Rows from block 3, named by matrix and row number. Each number is 128 + 24 x the weight over the matrix's rms, rounded and kept within 0 to 255. All counts start at 0.
# convs0: expand pointwise conv (model.blocks.3.convs.0.weight, 240x80x1x1), inputs 0-79
convs0.68 [132 127 128 128 127 129 129 128 134 128 128 128 128 128 128 128 128 128 127 125 118 138 148 128 126 128 128 128 128 128 127 107 128 128 128 128 148 127 106 156 128 128 133 128 170 128 128 128 126 128 114 126 129 128 129 129 123 128 128 128 129 133 128 111 118 128 128  95 128 128 128 133 127 130 128 121 128 128 140 128]
convs0.69 [129 192 102  52 139 111 115 122 101 129 111 109 140  82 133 114 129 156 153 128 129 136 142 122 137  72 133 136 118 128 150 136  48 122 113 158 143 110 110 175 148 151 128 160 133  83 181 142 129 127 127 111 128 148 106 108 117  55 126 144  94 146 146 140 129 130 129 152 118 182 128  98 155 126 132 126  97  94 147 125]
convs0.70 [150 143 100 105 110 110 128 143  63 166  62  55 129 119 127 174 169  72 195 104 140 128  96 175 204  88 146 102 127 145 124  90  63 123  85 149 125 108 146 152 134 193  94 137 146 128 126 135 128 120 144 177 116 134 150 125 137 129 129 114 192 128 133 152 100 106 120  68 128 137 119 166 129 146 104  84 170 121 135 133]
convs0.71 [128 129 184 127 137 129 133 178 122 131 128 127  37 121 194 105 132 146 124 129 128 133 128 130 125 128 135 115 124 102 124 126 109 167 148 110  88 116 118 103 133 122 117 127 126 128 151 143 149 143 126 132 134 142 125 129  85 110 117 156 128 125 136 127 154 128 143 141 128 146 104 119 116  93 133 123 121 127 128 126]
convs0.73 [142 121 131 121 145 125 159  59  75 122 102 142 130  62 181 203 130 233 116 177 157 117  87 128 128 128 128 117 117 223 130 157 153 129 145 136 191  89  91 128 130 190 116 132 114 103 136  83  88 122 206 135 130  59 136 129 131 147  78 104 167 188 117 138 113 128 115 117 147 100 131 133 144 236 130  92 105 153 121  82]
convs0.74 [125 129 127 140 120 128 137 128  87 140 128 158 130 128 164 128  99 126 140 114  88 137 128 129 138 172 128 181 129 118 128 125 139 127 113 137 128 139 105 171  92 120 181  97 129 127 126 132 143  71 128 128 136 131 127 128 128 123 151 125 130 129 128 119 135 128 128 131 109 147 138 124 128 127 115  85 117 126 127 129]
convs0.75 [122 166 128  80 100 116 226 107 125 196 145 148 103 116 127  92 121 151 122 107 104 106 130 141 133 120 146 175 156 136 144 134 141 142 153 200 128 127 143 138  90  38 151 255 120 139  88  94 167 131 109 179 122 131  96 162 160 124   3 130 162 101 120  61 130 118 111 126  92 125 127  95 127 113 147 124 148 150 161 128]
convs0.76 [148 117 143 155 153 135 129 119 114 131 100 133 126 107 126 132  89 139 101 132 126 111 121 112 158 172 169 126 137  93  98 134 110 128 132 106 164  90 152 116 155 144 128 129 112 122 134 114 128 166 129 124 131 112 133  76 143 121 132 123 123 100 121  76 130 124 142 170 116 171 119 201 129 140 131 121 103 121 128  93]
convs0.78 [127 129 134 134 129 158 156 134 154 126 136 184 141 131 117 133 116 157 120 103 133 131  93 157 122 122 125 104 128 172 135 109 127 111 135 146 129 126 157 129 122 128 128 111 154  46 144 135 114 113 120 104 117 142 123 114 129 127 153  68 141 130  78 130 133 158 121 128 124 151 137 171 124 127  52 132 121 116 147 122]
convs0.79 [101 115 107 114 177 120 141  65  67 115 130 125 134 189 150 132 181 130 138 144 128 124 106 130 123 110  95 163 127 109 153 142  97 125 128 253 122 129 123 121 110 202 132 151 139 102 169 123 108 156 205 133 121  72 133 136 162 128  87 180 150 124  52 179  40 131  22 170 138 132 110 129  69 124 116 117 130 111 127 143]
convs0.80 [138 128 135  98 131 138 128 126 171 139 147 121 137 121 170 131 121 131 147 127 134 118 132 115 149 136 125 125 139 119 127 178  76 154 111 101 123 102 145 152 137 127 130 128 193 141 148 129 134  28 104 125 128 137 123 122 116  96 127 100 140  96 119 127 142 126 133 130  89 116 137 116 117 128 122 147 141 119 139 109]
convs0.83 [127 109 122 130 128 157  89 132 115 114 123 161  75 143 116 118 160 145 137 121 130 114 119 132 100 149 108 148 133  55 130 109 122 164 114 148 126 174 125 121 133 146 133 122 119 141 124 125 158 148 144 131 137 137 161 142 153 157 118 107 107  79 116  91 158 125 132 129 106 125 131 127 115 153 127 115  72 118 130 142]
convs0.84 [122 105 164 129 130 127 127 132 128 146 127 128 133 128 127 155 148 132 164 124 127 129 128 125  98 132 128 106 134  74 129 142 127 132 130 121 145 124 131 182 137 126 121 116 123  44 127 121 107 114 132 128 126 127 128 127 129 118 125 149 126 106 131 133 121  98 132 127 151 127 135 142  64 117 128 115 131 124 128 138]
convs0.85 [129 133 127 128 135 128 128 128 128 128 129 128 128 127 128 127 125 130 129 128 128 136 126 128 128 134 129 131 124 127 137 128 130 141 128 128 128 128 127 121 126 128 123 140 128 128 128 120 127 128 130 144 128 129 130 125 128 122 127 126 128 128 121 127 128 128 128 123 129 129 130  48 130 128 134 128 128 128 128 117]
convs0.86 [112 153  76 119 144 180 152  51  43 148 155 126  73 141  92  94 171 170 106 173  84 210 107 117  81 124  83 128 122 128 133 255  72 225 136 134 127 146 137 131 119 128 153 143 118 126 170 158 133 228 112 121  46 125 125 160 117 207  68 126 199 160  62 116 130 111  97 111 149  75 138 121 122 131 146 143  66 155 123 123]
convs0.87 [162 166 116 111 160 128  62 134 135  28 119 195 121 130 140  93 130 122 128 127 106 118 173 134 119 133 122 149  58 122  78  97 225 125 118 141  90 226 108  98 114 127 164 143 127 134 177 128 130 126 100 135 131 144 108 101 142 155 130 119 128 193  83 108 143 123  13 119 149  84 193 121 165 133 142 176 205  85 109  33]
convs0.89 [134 154 158 115 116 128  87  96 151 127 121 119 111 140  94 128 132 127 125 129  93 157 127 117 113 137 143 127 127 133 106 139 145 127 118 130 197 149 129 124 148 131 104 113 150  83 128 179  99 147 115 126 163 130 112  68 121 148 127 133 125  90 163 142 124 127 146 129 123 129 111 161 129 128 116 119 143 171 148 112]
convs0.90 [ 86  95 133 113 132 125 101 118 138 141 142 114 124 178  93 128 131 169 119  73  99 125 132 140 179 161 132 134 128 123 109 154 168 109 127 124 114 164 149 121 128 128 118 161 129 114 208 113 118  94 111 146 155  89 144 124 164 116 127 114 129 143 127 142 132  90 130 128 117 133 194 126 123 154 124 118 167 156 102 116]
convs0.93 [114 127 130 131 143 130 161 133 165  84 145 171 130 180 139 103 118 146 116  86 136 137 120 148  74 135 161 162 130 149 116 146 175 130 120 139 142 152 156 138  67 131  51  80  23 133 119 141 114 101 136 144 110 125 127  70 137 156 110  37 133 124 150 118 128 146 122 176 109 123 184 132  89 100 151 137 108 121 142 128]
convs0.94 [129 132 128 126 121 125 134 130 165 133 126 137 156 107 139 216 124 158 147 200 115 125  69 142 122 188 135 121 134 165 127 105 114  49 169 117 165 128  97 115 170 101  59 108 124 154 128 102 132 153 194 144 125 129 112 128 135 153 148 114  93 128 117 117 124 120  91 112 104 120 100 150 131 134 125 123 127 128 147 117]
convs0.95 [128 129 158 128 126 108 118 131 157 186  95 136 129 148 131 143  80 111 113  64 128 138 127 163 174 154 142  91 134 118 129 128 185 170 124 131 131 127 127 171 137  49  98 114 128 207  91  80 134 106 129 128 126 121 147 126  74 138 130 127 117 182 130 113 122 131 132 173 108 128  90 163 126 144 109 111 152 139  79  77]
convs0.96 [174 117 149 123  99 138 118 129 113 153 127 121 206 166 139  89 128 136 143 128 104 137 129 175 131 115 158 122 126 133 244  97 102 159 123 118  12 110 135 103 129 151 141 139  89 114 119 109  95  49 135 117  77 123 113 187 129 171 123 136 164 107 120 171  56 151 118 108 163 106 135 120 134 121 143 140 127 146  86 118]
convs0.98 [113 194 119  90  92 172 126 157 146 125 145   0 129 115 148 122 127 121 144 103 103 155 128 123 126 151 119  71  61  84 135 130 132 128 128 120 194 132 129 122 118  65 128 148 100 130 126 128 121 126 126 133  81 115 156 155  88 150 144 146 141 106 128  82 153 148 130 131 127 125 125 117 129 142 124 129 197 131 125 128]
convs0.99 [202  83 182 127 127  87 139  47  90 126 101 148 134 139 205  84 130 148 117 125 129  93  53 110 209 133 121  59 129 119 136 168 224 144 129  84 135 125 177 129 126 154 122  56 128 149  81  59 125 124 139 121  19 124 228 126 138 183 120 120 164 145 152 169  84 151  94 156 155  67 133  53 230 128 157 139 118 176  65 127]
convs0.100 [142 147 109 135 133 138 123 165 119 148 120 120 165 153 124  98  94 135 134 122 118 110 131  98 121 162 169 100  70 102 160 129 116 158  60 127 153 125 128 111 134 145 118 114 106  79 125 141  63 115 154 128 142 127 116 132  99 121 145 164 187 122 125  79 211  72 104 136 108 125 118 127 103 170 100 138 119 232 132 162]
convs0.101 [124  98 109 121 136 133 172 125 134 123 167  77 145 134 116 104 106 150 144 240  87  95 165 150 103 153 106 127 168 128 134  88 114 162 170 163  92 127 147 131 158 129 132 135 126 136 128 127 139 108 129 120 110 127 125  95 175  90 110 127 124 162 126 127 146 114  84 138 139 116  91 137  99 148 124  87  97 129 161 126]
convs0.102 [155 125  20 130 129 141 228 131 110 112 149  98  96 109 102 172 144  92 139 103 110 133 136 144 138 135  91 177  95  67 129 124 157 126 177 139 135 126 182 153  87  24 124 128 118 124 117  94 132 111  16 212 179 143 141 130  97 136 127 159 169 118  95 137 124 134  59 174 159 103 126 150 143 137 111 191 128 173 106  69]
convs0.103 [158  77  40 124 133 126 121 124 137 139 129 122 119 128  77 128 107 121  71  81 148 171 126 100 128 124 126 161 129 195 127 146 129 158 167  72 155 128 136 126 129 150 136 182 130 129 129  92 107 117  95 132 112 213 174 127 122 125  31 141 137 117 112 125 132 117 161 153 111 164 126 123 121 125 130 137  51 128 169 216]
convs0.104 [128 128 128 128 128 128 128 128 128 128 128 128 128 128 128 128 128 128 128 128 128 128 101 128 128 128 128 128 128 128 128 128 128 128 128 128 128 128 128 128 128 128 128 128 128 128 128 128 128 128 128 128 128 128 128 128 128 128 128 128 128 128 128 128 128 128 128 128 128 128 128 128 128 128 128 128 128 128 128 128]
convs0.105 [111 112 129 132 107 145 138  95 137  62 125 178 130 115 131 172 100 129 133 105 162 110 143 124 138 128 140 142 138 170 114 120 139 130 138 127 160 120 130 116 125 145 150 111 129 113 125 113 113 127 112 105 114 127 121 134 112 143 110 126 111 128 165 131 173 161 173 129 109 127 140 137 128 146 139 123 105 126 119 103]
convs0.106 [214 145  70  57 123 202 167 132 125 126  97  53 159 153 129 125 118 183 145 121 158 122 128 128 139 164   0  90  47  92 132 124 105 129  96 146 180 109 135 101 187   9 142 194 163 169 123  65 155 195  42 131  75 133  78 121 121 116 181 118 125 177 119 173 189  93  76 228 132 125 129 102 255 131  89 125 128 162 109 124]
convs0.107 [145 164 160 122 104 127 146 137 151 124 127 149 123 126 121 153 142 144 111 159 127  99 128  69 135 119 144 127 120 126 146 128  45  79 112 170 128  97 145 134 109 127 139 128 135 110  95 180 132 107 105 144 135  91 107 172 128 128 141 126 120 136 144 230 129 127 115 102 142 126 140 139 120 138 140  64 152 125 125  69]
convs0.108 [ 44 169 164 155 129 134 158  76 128 186 125 131 130 137 152 132   9 139 133 156 201 129 191 128  86 125 141  94 166 114 128 107 115 102  87 130 129 138 126 135 126 191  98 136 154 184 127 213  94  34 119 119 165 118 143 138 126  47 145  49 169 116 150 153 151 132 120  27 120 103 186 176  84  87 125 169 122  95 155 121]
convs0.109 [127 169  87 109 161 127 144 128 126 110 123 127 143 103 147 128 157 167 105 102 124 155 128 132 167 157 127 111 126 118 125 147 128 145 100 123  62 133 116 130 171 141 126 129 129 126 136 140 126 145 141 131 102 129 101 135  97 121 131 130 133 146  80 127 106 122 128 116 136 141  87 156 113 133 128 128 120 143 112  82]
convs0.110 [175 119 101 128 134 158 136 116 118 135 162  95 110 152 118 149 130 122 126 180 133 169 176 101 126  94  97 107 205 174 119 143 129 155 249 164  83 122  87 125 121 128 119 120 166 116 116 111 116  74 126 121 102 154 162  74 130 118 117  95 127 128 112 112 143 120 122  99 145 138 172 121  61 124 131 127 131 111 143 206]
convs0.112 [111 189 145 125 132 165 143  57 136 124  92 133  97 128 120 122 178 155 127 133 146 128 130 121 137 133 158 166 125 137 129  88 123 123 134 128 166 134 126 172 130 121 159 106 136 137  88 155 128 112 136  80 125 126  77 128 115 126 136 127 135 135 162 127  84 129 151 135 143 140 104 128  59 136  95 110 173 124 127 139]
convs0.116 [120 111 118  67 119 105 129 110 183 158 147 108 137 153 197 141 122 179 126  88 135  80 106  97 123 114 152 125 121  74  67 117 255 140 133 137 101 115 136 131 117 170 130 124  29 126 156 119 166 146 129 203 142 121 203 138 190 144 148 155  85 130 164 122 111 132  98 113 123  47 118 128  86 183 146 167 198  85 115 125]
convs0.120 [134 130 137 106 147 106 145  77 134 105 149 135 123 128 202  29 134 159 118  88 129 143 127 129  83  10 134 128 135 127 179 136 125 100  86 108 204 132 121 125 128 127 132 184 138 119 132 162 154 141 163 130 120  81 126 103 131 175 129 105 137 129 118 124 152 112 146 151  71 136 138 110 134  69 138 126 119 144 132 133]
convs0.122 [124 113 125 142 130 134 172  81 124 136 108 163 118 124 128 126 114 119  89 115 131 126 128 123 122 168 147 136 108 104 149 102 119 120 114 128 128 153 129 115 111 128 128 134 126 108 111 129 154 117 147 155 137 158 132 133 108 131 185 127 155 127  84 119 140 130 131 127  82 148 137 109 126 116 131 155 129 127 119 174]
convs0.124 [126  98 128  84 128 102 133  64  62 145 101 164 120 179 150 103 129 255 166 151 130 140  92 143 158 117  53 171 137 131 108 126 132 131 132 232  88 140 116 146 137 138 125 153 139 129 145 128 133 145 153 121  84 124 103  80 125 140  80 111 142 148  99 117 122 167 129 124 123 115 133 132 109 100 140 130  97 126 132  96]
convs0.125 [136 123 167 130 108 122 129 143 131 101 239  90 124 168  83 126 127 210 159 126 113 132 131 125  92 165 140  63 125  89 181 180 155 136 146 214 128 121  93 163 193 111 141 196 143  48 133 128 133 206   0 112 149 119 143  77 132 123 113 111  98 101  98  85 125 122  99 188 131 108 120 101 136  73 114 131 106 132 123  60]
convs0.126 [127 164  94  94  87 134 119   0 131 115 143 130 168 140 125 125 127 188 177 148 103 110 125 167 124 122   0 127 141 116 138 131 140 127 141 255 121 130  81 127 141 164 135 129  71 136 128 127 110 118 147 119 126 134 122 124 116 156 124 116 128 123  12 137 139 187 125 198 104 117 163  69 135 104  28  35 136 114 137 123]
convs0.128 [144 113 140 127 201 132 137 115 119 107 114 113 132 129 151 128 128 126  67 122 133 109 119 111 127 132 131 124 119 182 183 129 120 123 138 123 127  86 138 156 140 125 119 127 128 138 134 135 101 109 112 172  56 129 137 124 122 144 138 136 124 122 128 136 114 128 116 128 131 135 138 191 136 124 128 129 167 129 132  87]
convs0.129 [251  89  92 113 154 197 144 127  93 228 124 141 156 135 109 124 121 169 126 129 135 141 122 129 107 122 102 114 112 127 125 130  71 139 155 195 169  36 103  88 128   0 115 137 143 126  21 127 127 130 165 158  79 130  77  93 144 122 134 133 116 197  99 217 130 101  33 146 147 127 147 141 125 156 133 175 174 129 142  33]
convs0.130 [172 136 134 161 151 127 120 140 112 174 217  95 190 159 129  49 115 123 173 150 129 149 230 192 129 116 124 102 165 132 124 111  75 130 146 118  11 108 159  67 157 123 130 124 130 126 155 116 114  67  83 100 128 137 127 170 171 117 140 140 119 175 116 196 113 110  85 114 132 127 131 102 129  62 110 136 152 103 116 127]
convs0.131 [122 120 112 100 126 134 156 135 164 133 148 111 154 191 121 116 154 123 103 141 152 107 150 128 128  97 118 165 149 138 126 137 174 142 202 149 116 120 125 109  77 130 151 161 136 133 160 101  88 118  89  92 137  95 129 145 132  84 112 128 118 122 162 139  64 110 102 116 147 109 122 120 128  96 157 191 108 171  95 126]
convs0.132 [131 132 131 142 132 107 169 103  97  93 119 101 124 134 129 127 112 134 144 227 130 129 136 180 125 123 142 125 130 120  86  68 102 153 137 128 130 117 130  92 137 183 134 146 130 205 155 145  95 118 190 132 125 127 157 110 126 138 138 117  63 119  76 146 111 114 122 139 183 140 130 115 134 130 131 119 129  40 142 128]
convs0.134 [ 14 138 121 188 110 150 129 156 120 114 175 128 131 123  74 130 100 119 115  95 134  98 124 123 120 134 167 110 127 154 128 131 179 116 121 102 119 153 159 147 152 190 172  51 144 147 132 151 103 127 128 121 121  99 129 158 113 130 147 138 111 114 164  72 116 148 208  54 165  72  66 155 204 116 132 105 119 148 107 151]
convs0.135 [129 138 133 112  95  86 139 143  89 156 113 155 114 139 133 126 111 140 185  88  91 129  40 146 151 101  92 127 112 103 128  99  77 105 156 125 123 117 127 183 158  30 118 140 124 183 128  10 188 137 130 167 124 128 120 152 112 164 138 112 135 191 139 129 141 110 129 153 198 131 132 129  98 151 109 139 131 123 108 182]
convs0.136 [207 132 118  99 115 128 153 145 121  47 132 152 108  94 144  49 153 157 202 117 181  90 130 143 128 128 121 106  93 107 128 111 174 128 134 115 203 131  74  93 169 117 117 180 127 138 117 214 150 152 126 131 114 146 149 125 113 175 203 129 119 130 101  91 146  94 121 127 173  33 131  58 168 147 131 125 102 144 136 136]
convs0.139 [131 109 138 130 131  84 115 126 143 126  97 128 134 177 193 138 122 138 128 176 159 114 141 133 150 125  94 120 130 108 115 119 210 127 127 125  91 149 126 153 118  72 116 117 108 163 137 120  39 129 117 204 124 141 255 119 119 152 111 130 133 126 106 105 130 108 127 139  93 115 134 130 123 180 113 148 112 129 124 111]
convs0.140 [128 128 128 128 128 128 128 128 128 128 128 128 128 128 128 128 129 128 128 128 128 128 153 128 128 129 128 128 128 128 128 128 128 128 128 128 128 128 128 128 127 128 106 128 128 128 129 128 128 128 129 128 128 128 128 128 127 128 128 128 128 128 128 128 129 128 128 122 128 128 126 128 128 128 126 128 126 128 128 128]
convs0.141 [117 186 124 133 146 194 122 115 114 127  94 107 127 170 111 143 160  65 191 119  92 127 135  76 119 145 128 119 127 154 148 133 113 166  96 137 111 127 119  98 112 125 136 123  99 123 120 182 151 153 125 185 128 110 118 144 136 125 177 131 168 127 161 139 122  94 116 100 127 127 107 116 138 132 129  32 216   0 151 128]
convs0.145 [126 123 141 128 141  78 128 132 102 128 135  94  79 124 129 111 135 128 123 127 150 129 120 106 171 115 114 128 126 104 156 125 134 126 130 129 117 170 197 147  67 128 126 130 124 104 108 153 122 143 130 108 109 131 128 111 126  77 111 143 128 125 130 130  87 147 131 126 123 152 147 158 143 139 132 226 154 140  96 127]
convs0.146 [128 116 131 129 127 129 128 133 129 127 116 128 128 128 122 119 129 130 128 128 129 127 128 128 130 128 128 128 128 128 128 128 128 128 129 126 128 130 133 128 127 128 154 128 127 129 128 128 129 126 145 125 132 129 128 127 128 128 127 129 128 128 128 127 129 131 128 128 127 125 121 131 128 128 118 128 127 128 129 128]
convs0.147 [128 121 128 129 155 128 130 127 142 128 106 127 194 167 127 107 125 126 146 135 134 107 145  73 119 124 149 115 119 150 118 128 128 128 119 127 130 108 131 128 170 138 124  97 113 165 129 139 116 134 168 128 128 104  75 106 123 130 122 145 117 149 141  94 107 140 129 128 129 129 109 134 128 117 128 165 126 127 162 125]
convs0.149 [ 98  88 125  56 172 157  37 144  94 111 175 121 127  93 161 118  68 132  91 194 182  92  72 130 200 130  79 113 115 127 136 143 134 227  92 130 101 115 124 122 120 135 135 144 168 215 167 130 128 153 125 100 134  43 149 135  95 129 117 231  82 119 140 129 120  82 142 157 171 143 130  99 255 179 107 130  82 150 112 129]
convs0.150 [187 114 131 103 161 129 134 172 143  84 124  94 161 156 122 158 180  45 143 118 191 126 136  95 109  87 104 128 197 130 158  44 135 126 128 112 140 103  79 125 195 140 130 149 129 183 121 129 129 148 156 139 110 123 123 114 129 171 140 122 129 117 138 112 116 106  78 111 132  67 138 110 115 110 103 125 118 126 151 194]
convs0.151 [113 151 126 121 126 128 128 106  99 191  70 119  67 118 131 127 127 127  96 125 103  94 129 118 154 136 128  92 123 111 146 111 126 146 133 188 139 147 120 157 125 126 132 133 131 148 124 184 253 134 116 127 142 115 125 108 131 128 180 132 144 196 111 157 136 106 129 135 120 119 133 138 143 124 127 114 144 106 128 149]
convs0.152 [141  91 142 186  74 134 116 139 119  47 192 202 130 129 184 202  84 134 101 118 181  63 161 111  92 128  96 116 128  91 119 128  59 101 141 109 172 108 105 121  97 158 127  99 159 112 128 241 110 175 125 115 106  56 167 200 146  72 144 112  90 167 113 129 138 146  78  59 183 102 141 173 205 121 136  79 137 122  84 102]
convs0.153 [113 113 141 131 127 152 132  93 144 145 159 129  94 186 219 132 113 130 171  97 123 178  96 128 126 145  98 139 154 100 148 152 131 112 187  71 123  88  94 118 187  72 108 180 131  73 153 168 111 145 123 153 132 116 208 120 121 163 119 138 125 125 142 126 129  92 127 127 113 123 131 109  99 125 115 130 134 124 127 139]
convs0.154 [121 129 156 130 108 132 169 158 166 124  92 119 170 128 139 174 129 151 136  51 162 112 125 163 142  88  98 144 134 189  69 142 153  92 127 125 101  87 119 135 132 121 134  91 147 139  62 174 134 141 103 125 121 124 104 118 128 178 181 127 128  97 150  64  57 135 145  94 158 150 119 151 136 128 154 143 119 137 126 106]
convs0.156 [235 116 122 124 135 129  83 139 127 128 132 130 211 104 133 133 167 114 112 172 147 108 129 131  71 122 117 129 127 130 146 166 123 123 133  70 155  93 157  66 143  71 132 246 155 127 122 144 133 177  94 143 127 119 136  83  33 117 128 149 149 109 110 158 127  89  64 121 116 136 126 153 131 108 149  91 128 157 140 116]
convs0.157 [133 127  61 122 146  54 129 128 137 117 167  97 170 126 128  81 102 122 130 161 144 130 175 128 134 143 143 132 189 157 103 145 139 131  94 133 137 138 125 134 140 124 117  98 122 125 185  86 101 101 128 124 226 227 123 110 163 114 121 126  85 103 191 133 122 165 119 127  70 132 129  91 171 100 164 128 155  78 107 123]
convs0.160 [128 129 127 128 128 128 128 128 129 129 128 128 128 128 126 128 128 130 128 128 128 143 128 118 128 124 128 128 129 128 127 124 129 127 129 129 128 128 128 127 127 128 120 128 128 128 130 123 130 130 127 122 128 128 127 128 128 124 130 128 130 128 129 133 135 140 144 128 128 126 127 128 131 127 127 127 143 114 129 128]
convs0.161 [139  84 126 107 127 124 136 128 174 116 128 131  92 125 120 127 108 129 123 118 142 128 151 153 125 129 110 165 119  89 121 121 141 129 123 109 121  94 132 119 146  85 126 152 130 129 129 150 122 102 141 137 124 103 128 115 120 131 127 128 115 133 135 121  94 162  82  81 134 124 135 128 126 160 129 164 143 133 187 197]
convs0.162 [123  63 115  66 108  83 121  75 131 119 129  81 121 206 145 124 139 142 141 180 128 115 141 125 179 142  38 128 147 136  85 178 131 154  99 107 128  97 118 119 132 140 133 123 146 177 153 129  39 166 164 136 100 136 170  73 149 178 115 155  34 239 161 128 135 132 157 162 124 150  97  83 145  99 118 119 117  96 120  79]
convs0.163 [128 186 125 129 127 110 132 128 127 120 133 112 123 106 124 138 129 140 117  95 130 120 137 118 122 145 124 128 130 140 140 127 128 126 137  93 143 123 125 112 137  87 128 123 145 130 112 119 135 135 103 122 135 129 128 138 127 126 142 125 132 128 130 126 129 131 111  77 118 138 172 132 163 150 158  94 132 156 109 136]
convs0.165 [154 115 141 110  76 109 136  91 153 178 134 128 129 127 131 159 134 141 118 100 149 140 127 120 135  54  94 136 153 136 122 135 109 131 100  95 137 134 163 144 126 136 117 129 155 144 124  89 118 106 121  82 107 169 129 128 158 137  98 147 174  38 156 182 130 126  86 179 102 128 139 129 159 126 123 170  77 133 132 147]
convs0.166 [145 128 153 131 129 135 102 129 159 159 117  88  96  80 155 126 128 129 153  43 129 128 147 137 197  62 133 111 104 145 179  78 130 173 150  90 133 120 146 144 122 129 151 238 119 123 127 123 149 134 154 203 124 103 116 116 153 128 135 143 128 106 154 132 118 136 128 127 164 120 122 116 105  79  93 147  85 183  57 122]
convs0.168 [184  97  90 109 120 159 114  86 130 146 128 137 232  65 150  93 129  67 154 174 159  24  25 133 237  84 197 128 126 255 135 108 154  15 107 158 175  98 128 130  84  71  98 162 125 211 115 132 135 101 164 152 128 127 106 133 120 123 148 149  41 118 128 121 213  60 110 177 129 111 155 156 112  92 146 143 188 137  89  99]
convs0.170 [139 124 128 131 141 122 120 129 132 131 131 112 130 130 143 125 147  67 128 111 159 141 147 125 123 127  91 145 147 130 100 127 123 119 132 132 128 131 107 170 129 125 119 126 111 127 222 119 128 126 130 118 115 100 126 101 118 125 119 138 177 132 115 131 131 119 157 209 124 128 140 110 114 128 148 127 110 112 129 129]
convs0.171 [119 145 101  95  72 143 117 129 130 127 119 161 116 142  98 147 128 115 124 115 141 125 128 145 126 132 130 122 123 129 126 133 126 207 147  98 155 151 124 137 138 129 138 127 114 110 113 175 114 116 127  43 130 118 164 111 129 124 147 128 116 150 128 121 127  77 121 111 148 118 128 122 129 146 151 122 138 149 106 158]
convs0.172 [202 164 132  47 145  78 129 146 104  64 159 139 185 142 220  21 109 180 107 117 208 117 123 166 109 108 121 115 157 113 155 147 120 126 120 125 173 121 141  93 156   0 128 110  73 126 126 122 159 135 109 146 116 186 140 173 101 126 165 125 155 104 150 133 182  97  88 137 142  97 134 128 139 114 130 110  62 128 121 127]
convs0.174 [137 127 111 123 125 121 130 125  88 126 132 108 125 104 118 132  25 147 137 142 132 131 131 171 101 150  22 178  71 126 123 115 136 128 144 245 128 105 134 132 139 109 214 110 123 144 107 115 130 129 133 176 131  94 111 128 119 131  32 159 130 125 108 125 117 228  87 142 140 141  89 135 174 105  65  97 129 103 131 125]
convs0.176 [130 128 126 128 128 133 132 129 130 130 125 128 155 128 109 128 128 128 127 113 128 128 127 128 122 128 126 128 128 131 124 124 129 128 130 128 128 128 128 128 130 128 129 117 128 125 124 128 127 129 128 128 130 127 128 128 119 126 128 128 128 129 129 127 129 125 129 127 128 147 128 128 128 128 129 130 128 128 131 127]
convs0.177 [129 128 128 128 130 128 128 128 128 128 128 128 128 128 128 121 126 128 128 126 128 132 128 130 128 136 128 153 128 128 131 128 130 136 128 128 128 128 127 122 128 128 127 130 128 128 128 123 126 128 128 139 128 128 129 126 128 127 128 128 128 128 121 122 129 128 128 125 129 129 131 128 128 128 129 128 128 128 128 128]
convs0.181 [168 111 135 133 112 128 127 129  95 131 112 160 158 127  30 156 128 108 132 147 112 138 144 126 116 133 121  88 182 155 129 127 121 119 127 146  88 103 107 102 129 195  59 112  74 129  46 150 129 183 146 133 128 129 141 131 102 148 125 100 144 155  89 208 126  82 188 133 141 102  83 128 127 105 126 131 189 137 119 122]
convs0.183 [ 81 146 127 156  86 120  59 141 189 172 134 141 131 128 136 127  68 188  53 151 103 104 129 130 143 101 144 162 126  72 109 139 129 124 151 123 153 129 127 124 133 176 129 108 129  96 144 151 141 197 130 205 150 121 176 132 132 109  83 220 130  99  93   0 139 128 127  90 118 122 131 108 106 110 145 148 172 134 165  72]
convs0.184 [130 106 201 143  27 251 125 115 140 129 160 100 160  96 182 112 116 137 127 132 110 117  64 129 142 139 128 129 152 141 205 162 112 171 140 124 121 128 132  50 114 130  63 153 122 166 130 112 142 143 135  79  65  97 167 120 141  91 127 108 146 126 103 165 108  81 144 207 106 132 139 126 112  77 212  97 118 121  98 194]
convs0.185 [135 126 138 140 150 114 129 153  98 130 106 124 123 128 131 244  71 131 133 100 152 110 121 101 129 141 165 133  92 126 130 151 123 116 130 140 176  97 151 115 133  94 123 126 137 125 104  65  53 116 173 149 156 123 101 139 126 135 105 119 159 184 112 150 134 122 185  71 126  57 168 101 174 137 156 118 124 197 128 125]
convs0.186 [128 128 128 128 128 128 128 128 128 124 128 128 128 128 128 128 128 128 128 128 128 128 138 128 128 128 128 128 128 128 128 128 128 128 128 128 128 128 128 128 128 128 128 128 128 128 128 128 128 128 128 128 128 131 128 128 128 128 128 128 128 128 128 128 128 128 128 128 128 128 128 128 128 128 128 128 128 128 128 128]
convs0.188 [ 91 151 124 148 120 183 120 124  71 134  53 135 198 145 163 125 168 127 144 137 116 114 148 144 183 110 140 130 130  78 135 125 127 105 124 130 106 154 119 119 100  83 102  85 115 181  80 162 187 134 124 114 139 116 117 127  54 159 131 128 168 122 140 126 127 109 143 122 105 121  67 126 150 115 130 133 126 115 114 213]
convs0.192 [140 156 143 178 103 131 126 128 185 143 124 130  90 137 125 137 111 107 128 128 157 100 122 151 129 123  88 102 114 135 123 140 115 107 119  91 126 104 158 154  76 159 121 129 138 119 142 126 114 126 127 135 141 161 131 162  94 128 110 126 129 126 135 152 146 149 127 155 173  59 128 100 137 123 129 124 129 128 129 126]
convs0.193 [154 125 137 156  86 122 115 175 126 131 129 124 132 123 130 133 150 156 126 172 147 101 156 131 112 119  97 149 124 139 145 126 113 128 128  90  51 117 161 151  98 167 152 163 132  93 127 111 130 146 120 124  91 129 160 128 145 168 122 106  68 131 128 113 127 146 109 135 123 142 126 128 114 106 141 130 119 126 126 129]
convs0.194 [127 123 169 124 133 127 118 109 159 109 151 103 213 123 133 136 116 126 126  98 143 103 130 159  83 145 123 129 136 130 158 130 141 152 146 130 110 135 149 122 169 143 138  22  94 118 124 127 147 124 150 116  92 140 122  96 129 226 181 111 113 135 133 109 119 133 131 129 129 119 124 107 112 120 157  99 111 127 157 128]